Weights of a small contrastive audio-text model: encoder activation star_relu, 26041 training examples.
Rows from block 9 of the audio encoder of a small contrastive audio-text model, named by matrix and row number. Rows with one number belong to one neuron. Each number is 500 + 40 x the weight over its row's rms, rounded and kept within 0 to 999. All counts start at 0. Numbers have three digits each.
After each neuron's rows are labels from the 100 clips, of 14976, where the neuron reaches its highest value: "strongest on" is what is common among them. Only what is clearly more common there than usual is listed. The data: drum patterns on synthesised drum kits.
# fc1: MLP up (encoder.blocks.9.mlp.fc1.weight, 576x192), inputs 0-95
# fc2: MLP down (encoder.blocks.9.mlp.fc2.weight, 192x576, transposed), outputs 0-95

fc1.243:477436520460508491495475539494438544483485575432497499478548533454581527493497514508532515469539569451479559599490473476547472522453499479461492529549510522551485535545482505584460513608473492415416520441580508512461483554568459494484565547510511493564512495543511459482458497462479482468
fc2.243:531426396462506508546508488496482504479489491430496521461475496562384502550507512494500514479540544480465495479449519423495420488460496512541512481481481510521504501548545498438480463482487422551467555494524456498536513501492502500475519483530561496510510484420385515505470504472538460488
strongest on: march

fc1.470:509543516471460522506507541503452456494530513560497470510485431465537517531520573486529479544501470501571484515432450560565419494527510410518456459448534409548498574472485499493525513572465544466564530427507505561500498469521498460531503500499498503532513544517532502522393475452608499541
fc2.470:462552522397483478534477568441523521529452468482467459490457554498478498449515495490447488560471497446511534542590548532526481427528507482479517530446467550490501453540525428533490480414522528450438525487460549511456428517440488517517516477505490487473595524556533515534531457510497471471
strongest on: ride cymbal; muffled (low-pass)

fc1.220:474563506484483540416442560438494489444506520498499514546441513527546505490516512473479436479505453480516504540502475523522503431473496485398486559515488505537505496537469490565471501495503469531580479511512449522464452538449464483465518502508457493539479433500504537467534457512429467501
fc2.220:478563549538482553548505505488525539483487444531577536460500515496528521490501474593490511452442481517492489472528395578463479497553496559507493489506490496479610458547464463481546491521482537545496485477483544493385439524519455537459543497541511498503493478512515483518558545503531637498
strongest on: ride cymbal

fc1.270:551426534441539509506523490512552497454453481482529512533601463490417551467441498495522562475502553532490584489517486437552563532524463492452492524553448475486538481495467537496535493530507490471497436483441490469521506461536516480473525518421523533535479461495502513478569467495473499530
fc2.270:493476519577476524595492499489440525504459557499523435522460501548503488595496448487467487522594434518463553543486570476462541443491520452514553483477544538510526509477504451483453597503494507459438462502445528416454505462505507532513489504494537519502524535503465464520446517484539523453
strongest on: tempo: 120 to 130 bpm

fc1.28:541510486511494481476537502479520518547483481525484497520480562474517543487472453487501512442493516498480511408472557496496549498537449529442500481592537492545471538494507462462529442476477522490489504517470475482495513463430493540555588486546603435528407411488506452483489465537426478487
fc2.28:430534486472506495519469493479441548486468504529449484467522476502518449469512466512519495475446508456541470498489560399519502570478492476437539513482510509411541564469457562472513487538458552423435558525564510574571489552453496497510375574548495543474483531478467502429547458517549491545
strongest on: snare; four on the floor

fc1.412:478509477562534458559499520546498511545558537612507456507525521508488489499524519505470521507550601474510455503488477482508532476486503443445485514593467446559529494545499440445544561538534523583435501528498472561562484493499563538447455441521447461583594514504502506400487429463505498533
fc2.412:487543501498445503541448451576568454415500493503507617498555483518508510449454512581431528516520462467578475442512435504525490495477506508541493541488488410576467496533438501555494520555529447494550482504504509468510525426518535522554545471522523482513450608467503498492541404430466563516
strongest on: ride cymbal; muffled (low-pass)

fc1.244:621444513539508450437514501551447525444586545505451455558510526588503482472507550529493509528507495490479445511460494510553498450467434590421475438478572491531477521522512470450470540476485539563475464492529471540493479428493517606484466535530450511513535577497508471460479549449537493546
fc2.244:537609538492535492501476501484595476534466474460458456455540531525441576441454546551495446476509448524458508470525529521533534439521580584444521569478499544551455482489519460553554499532565517451542504552486593474490549495555431453485486484520515507548512493504545485474557491533496546535
strongest on: snare; ride cymbal; muffled (low-pass)

fc1.285:544566495467560500557478530594416544490454481512427527474500585492517477560542496518502471510501532502415500495514431549485413470538540555527432547532467494484494497524551497449591528462504562498488451483474492458569455449463497548511519484450505494528504464490504515564498486506501574468
fc2.285:445522451486466488440488501500539456482487422481528470518483502489470416452563535528536469504423568523511508477529452468490523534480462490468555406521437500473448563543449446515455513537470483540567494491523472543483505469461458459458542484537482440521542478475502502473505499440396493530
strongest on: tempo: 70 to 80 bpm

fc1.564:521471504463505515594407410569495474457488536525477585495440388507533536459538437466501525531595489470536494532550500524527452506548552523475518495562558521489543500496468512544433498481526468488525483524491476483544546477470554467443518504534401518514433463511487507536484535487489506473
fc2.564:509439531479561555470465541481455424465562562471488511527548518447456534488551573466540521439498487391421519484522510551498481555522517519514487491579515548467478451555491455412471522453533469457535441544529524533531510476523452499461502536405474506486570425418475536489496497533595448534
strongest on: cowbell

fc1.211:521510537500522543544593471568443420476469515462471586522508524482577489521491463496507464491516543590507528481444517483459451524497504486426520574529528541504449549564495440407531490495505549521446496534499453507479537530525566451441490486442464542486571588452478512519502512453491463522
fc2.211:462545519620480495482490500568547485469434579566531510474511464443503511479497535543504526456491480391555498558478536491598526481460553503487418473515507459555481509544498519473535546507437495565476452524471487557497478498494513566448469456550555517535540505520514506479500469569520497524
strongest on: mains hum; muffled (low-pass)

fc1.44:483579512517539518553520474518457557485462512553525545418462483516507442517485478449490471555490464545478494463540472521514500428539478485437412443390464582463525547450481475444441491551558529456470476538463578522529556490497473531510515530531509501510519447477438487588502469526529525507
fc2.44:493538526540441565468516546502537500502457422388520463534507524497556539472490501495442470499482499488484564546528487541442488513534440477471464543555564471464519470511514436520515435497437486529522575487464557540487483531483553486497562533455524548461516476515538462525553499512536534489
strongest on: tempo: 70 to 80 bpm; waltz; tempo: 80 to 90 bpm

fc1.58:517438482488488553555574495503523474472564544488498500509486517521451492498498493438513503405486485505569510557410537482493491460461554464492438542503563518559472433497535492463537534457440495553518516490513540514499397478459525574531467527458461497450552451487421458443483437532509543481
fc2.58:337540448458451467515534532522532572497466436399484501464506517444526554448593517537451423456480508471415505490480580525515531497473488481491518438466516520507440521539487501522447472575506551587528525543434462530476547474446415488438487456468514461493523462525539454513492527487502484475
strongest on: closed hi-hat; tempo: 120 to 130 bpm

fc1.26:489510450510432514534432479493435537420515526533446559568514478504526526498544505525507535514469472505533561539521484527531484416555493502513510492445510515450524524547444436426520494424509525463469487473496458499505476475515467456508528502499475525538494438518456594493495436502436448570
fc2.26:448490546535546531434398454475522468427509466457548463527483521516567471455442545502479487567506520463454440437475467583446466522476535451481523533513513497535550469491553599398485534488530479486423498501506495472489459477505587398539513489502470486424553538483504585487459545527505543443
strongest on: cowbell

fc1.139:485522440533473501493536531498511557546522502580458485505495426548560464509478524411489476515509489494491445540508483459558544515480507518530466471522511483550494475514449435476477527468526506461466533495495522570513462566487565535460561500465477503472538533607506517451495522437478520469
fc2.139:559538553555597485502434461500568530505412580480546521430468525442489495505457531474508471498518510475458486525464491522494504477502526452526560510489455536492492518445507491512543538511482516552496539531567518444515486493497506533504437504547479542553471499581429469592526411552619435526
strongest on: ride cymbal

fc1.457:481478585601460471537543501483469492532522459501477482516449433537465483490536497523532577486482452466480469549494458431422459543573572551503499469426465501481572441471531476530478484489470527465554542498484534448509525500540513490426472525503467443483566526512446504492503463540556457512
fc2.457:526471500392489520469489464460511554528454525462542516462529519475500560497515535510566485541481489545500484468509534535469458522521515475535495479466442429491541432515460522500451512467450508502394472466482428487497607455456459525498486510559514555547503522511560480511457574486538455512
strongest on: mains hum; march

fc1.160:544560550513422536489518471493494491443443481517426535504513444495510573542509514533506485591495512457466488476484515534567547537455466535469570485457420515510549510555473492490493478547564461492457543518393454487505528466491469476487460503552469466438467493568537511495483489515481496482
fc2.160:437505545451584516558500503466523513430498547474498482468551500496528502475516490462495528508482516540561556507544494496419518515540519454478503505517493520526553587509552472528462527561523523525465495460453511494509496477485517544547431452463525454491488487529424461474449558527406534583
strongest on: closed hi-hat; tempo: 120 to 130 bpm

fc1.524:400453464474526455467461517452513502549519538465522493471528482516502480512538445564569582520589541450499529566466501485474456487486503499507461537443521482574479461557480536444469510564606471498486537470574498470530520456487572473479538542490466534474531510505546526470463471542441500506
fc2.524:567530496473508570524556514502511513536459490502465509523487544459512506516521568453505550493467479551497540468441468474524498506520504532504527460422467543535567468517580535501489522543537473516560480488447547489486519571460449493464428535498532465473473443484540507538482519496529480413
strongest on: tempo: 70 to 80 bpm

fc1.151:447534471514476459510573568513503525506484466435485463490528527555533490448552469510516506465431538586489474501455568493543574435506512479551459546428505530564522507542549522516572556470492488524475487574511541532445447504534531537483466487471567505545521548476537461465528404504478494498
fc2.151:569518442488470531501486536548539453478532555559422590437498451548466488517436398529569500473537447409516522491513537517557552549552529494476547451484524545536463451400528506455508537477501446540467509480486494413552545484529490531455468466456485527440436427478492400394482558481504442493
strongest on: cowbell

fc1.173:558443538525420490549443486603507515489487565483477507545577574532574464423462560534471554575496476516559489553536528510546490576428493465521545517500534460532523503458440430503486533542507482551493461532500543548545523475487561537488521551456542556494513513490509580493482488476498502469
fc2.173:504629520557566510496511505532514547530505527465536542521473451485471515513481446551489409511580575491484538465472435487505492455483464528453524499525526517519513547531518506491526486486547539502477520499445500513427558414502491481494484491489469479497524473439463496509491436517487473540
strongest on: ride cymbal; muffled (low-pass)

fc1.323:465432472521522544584521541423531493489518522475488485484486480482440498536537528551539516467501465454555561466458445470481451445498523455547494525472542482492459515539418475486561498500489537545477494496509530556510504528538533514446504566526492504476537494412457541424551487420537542546
fc2.323:381516482500545489530461557522488525567486462523464543467501542475541557488453507477436463475533529521471474469536470544480572413543447535476492551423537454550503524536525476540511560477520537568500504473505496566492457510489543502491479528440575511473411491517504499492484488493488433565
strongest on: closed hi-hat; tempo: 120 to 130 bpm

fc1.558:472503538439485442513455446541541439466558474551554547519495409492521526466495467516578514493527440423510442552480478531510472478521513505406464454523549453488533492454511480468508490423547472462537506559469538523488498461543543484509584533485504513406476452504442450515420533451479519456
fc2.558:494539499560555535534404529485510524501460474477518445573436557444401470486498447425425502489520443489522540433558574481507526522494467575507468520547478517525467488620544472528496460530467457493456434553477405600489604502473521543515429473532532518477522500452521521501481567531552527469
strongest on: cowbell; mains hum

fc1.343:451477425493449540443557436538531557491431494539525440509588429487433484532484492493499497515505430447444520511469556449576526536490483481497608553485480465546431502544445469531514480536467558601479566494508488495425451494473517504440434504501467523527500530458464527472539483479518488526
fc2.343:496447434482544593540460576493521413540482535486511503487496504447480469424481518566462474431464496443573512488505522460483453529542494515540497482601587452534468504488384544511444556531533493502571550523459495428548498523538471552552481462569531495450535462547461452546492539507524489490
strongest on: cowbell; march; tempo: 160 to 170 bpm

fc1.418:504471452480492500533526490512551550493528480500463509475444464477510495561430483480478505470570500504466444493512496534502477510472574509536508464546549466529488499530450460448477502507547525469522439502505456543522433527522537562502508558511474482560498555480510579521551412429562504517
fc2.418:523472539412459543494525546534504502536518532489570507519515493511527534448505512477432583436543510499521484557499451512574451485513500529542445481580530508534557535490461476532466591497566498521554502442536496430505501472511437461516517512555436504571514454541494470443447514519486471448
strongest on: ride cymbal; reverberation; text has "reverberant"; text has "room"

fc1.414:472467473466419476425513460561480502521467478541492530482463512515531543446605500469482526507567523468485500472493461422558517519533447487486542560442511511540558504550509451485488466536451458525460446532448541536493573463463481460488514469548536484484589495540482455509483472489476491526
fc2.414:528488563508514431547513525560545571522550476538448515548581453496494508505549499553540493510519501489542524508470533489426517486349499490474502511453422501458454514533445442514572528489463535511499512543579417469512539561533505474557527429524476478532436467545500517503518431463537455559
strongest on: mains hum

fc1.573:425541513488515513549494514554601543475496487475512465595534496512552456457497514560459480485453535546473503510534558509541529464507483487446509476474462547475467519525454539523515533568409506559545536493553394505465517454466521411503517550482462501448499436526548472490530433475470459521
fc2.573:510454532488494470520530467483515474537571518530548591501556495518447453488468511443525463521540479487504483509527468504546476544458572463475524497505494498567483444482501558421496557446534437515502490507483593578540508538601492447504511503535556458565533486538477442482424536455486454523
strongest on: cowbell

fc1.219:534542501461461574491528513378528469439450523463447503529508535525571460478500539479503532569480483492447541544558507471515498482491532501482561507505447518465435525493503472623512468515516445521435511447579520407529500469483430472493513543498462529475514481521504527484523498513501458501
fc2.219:481555561550553499452500504562459439610541595495435452485524530477475536504532480423504508477506530566530430529460446551470507478523504509484448514518498496530465576464544517529554489545529497491493488522457453566499479499473507563497484513551405500454525374451471505478511430475463569544
strongest on: snare; march; tempo: 160 to 170 bpm; tempo: 150 to 160 bpm

fc1.162:439448518540516506517551504533418521400480523477549567487426425399499459541575492569479541478464495473534534431516492446474503506494512491477493512512456445480538475463488486482485531499486489512430480491539465557528479517481498519436527414533518439593504498541505527493487474525521520451
fc2.162:522517462471407502488501465536574402507514493468503541401532545491465560451450511522513453515483524467437491499546510469502472516532490502473510544499475489564584568469469475434475454454470538603436508503558482502562524454473507530565511483526515475478497503540493513508454533489432553584
strongest on: mains hum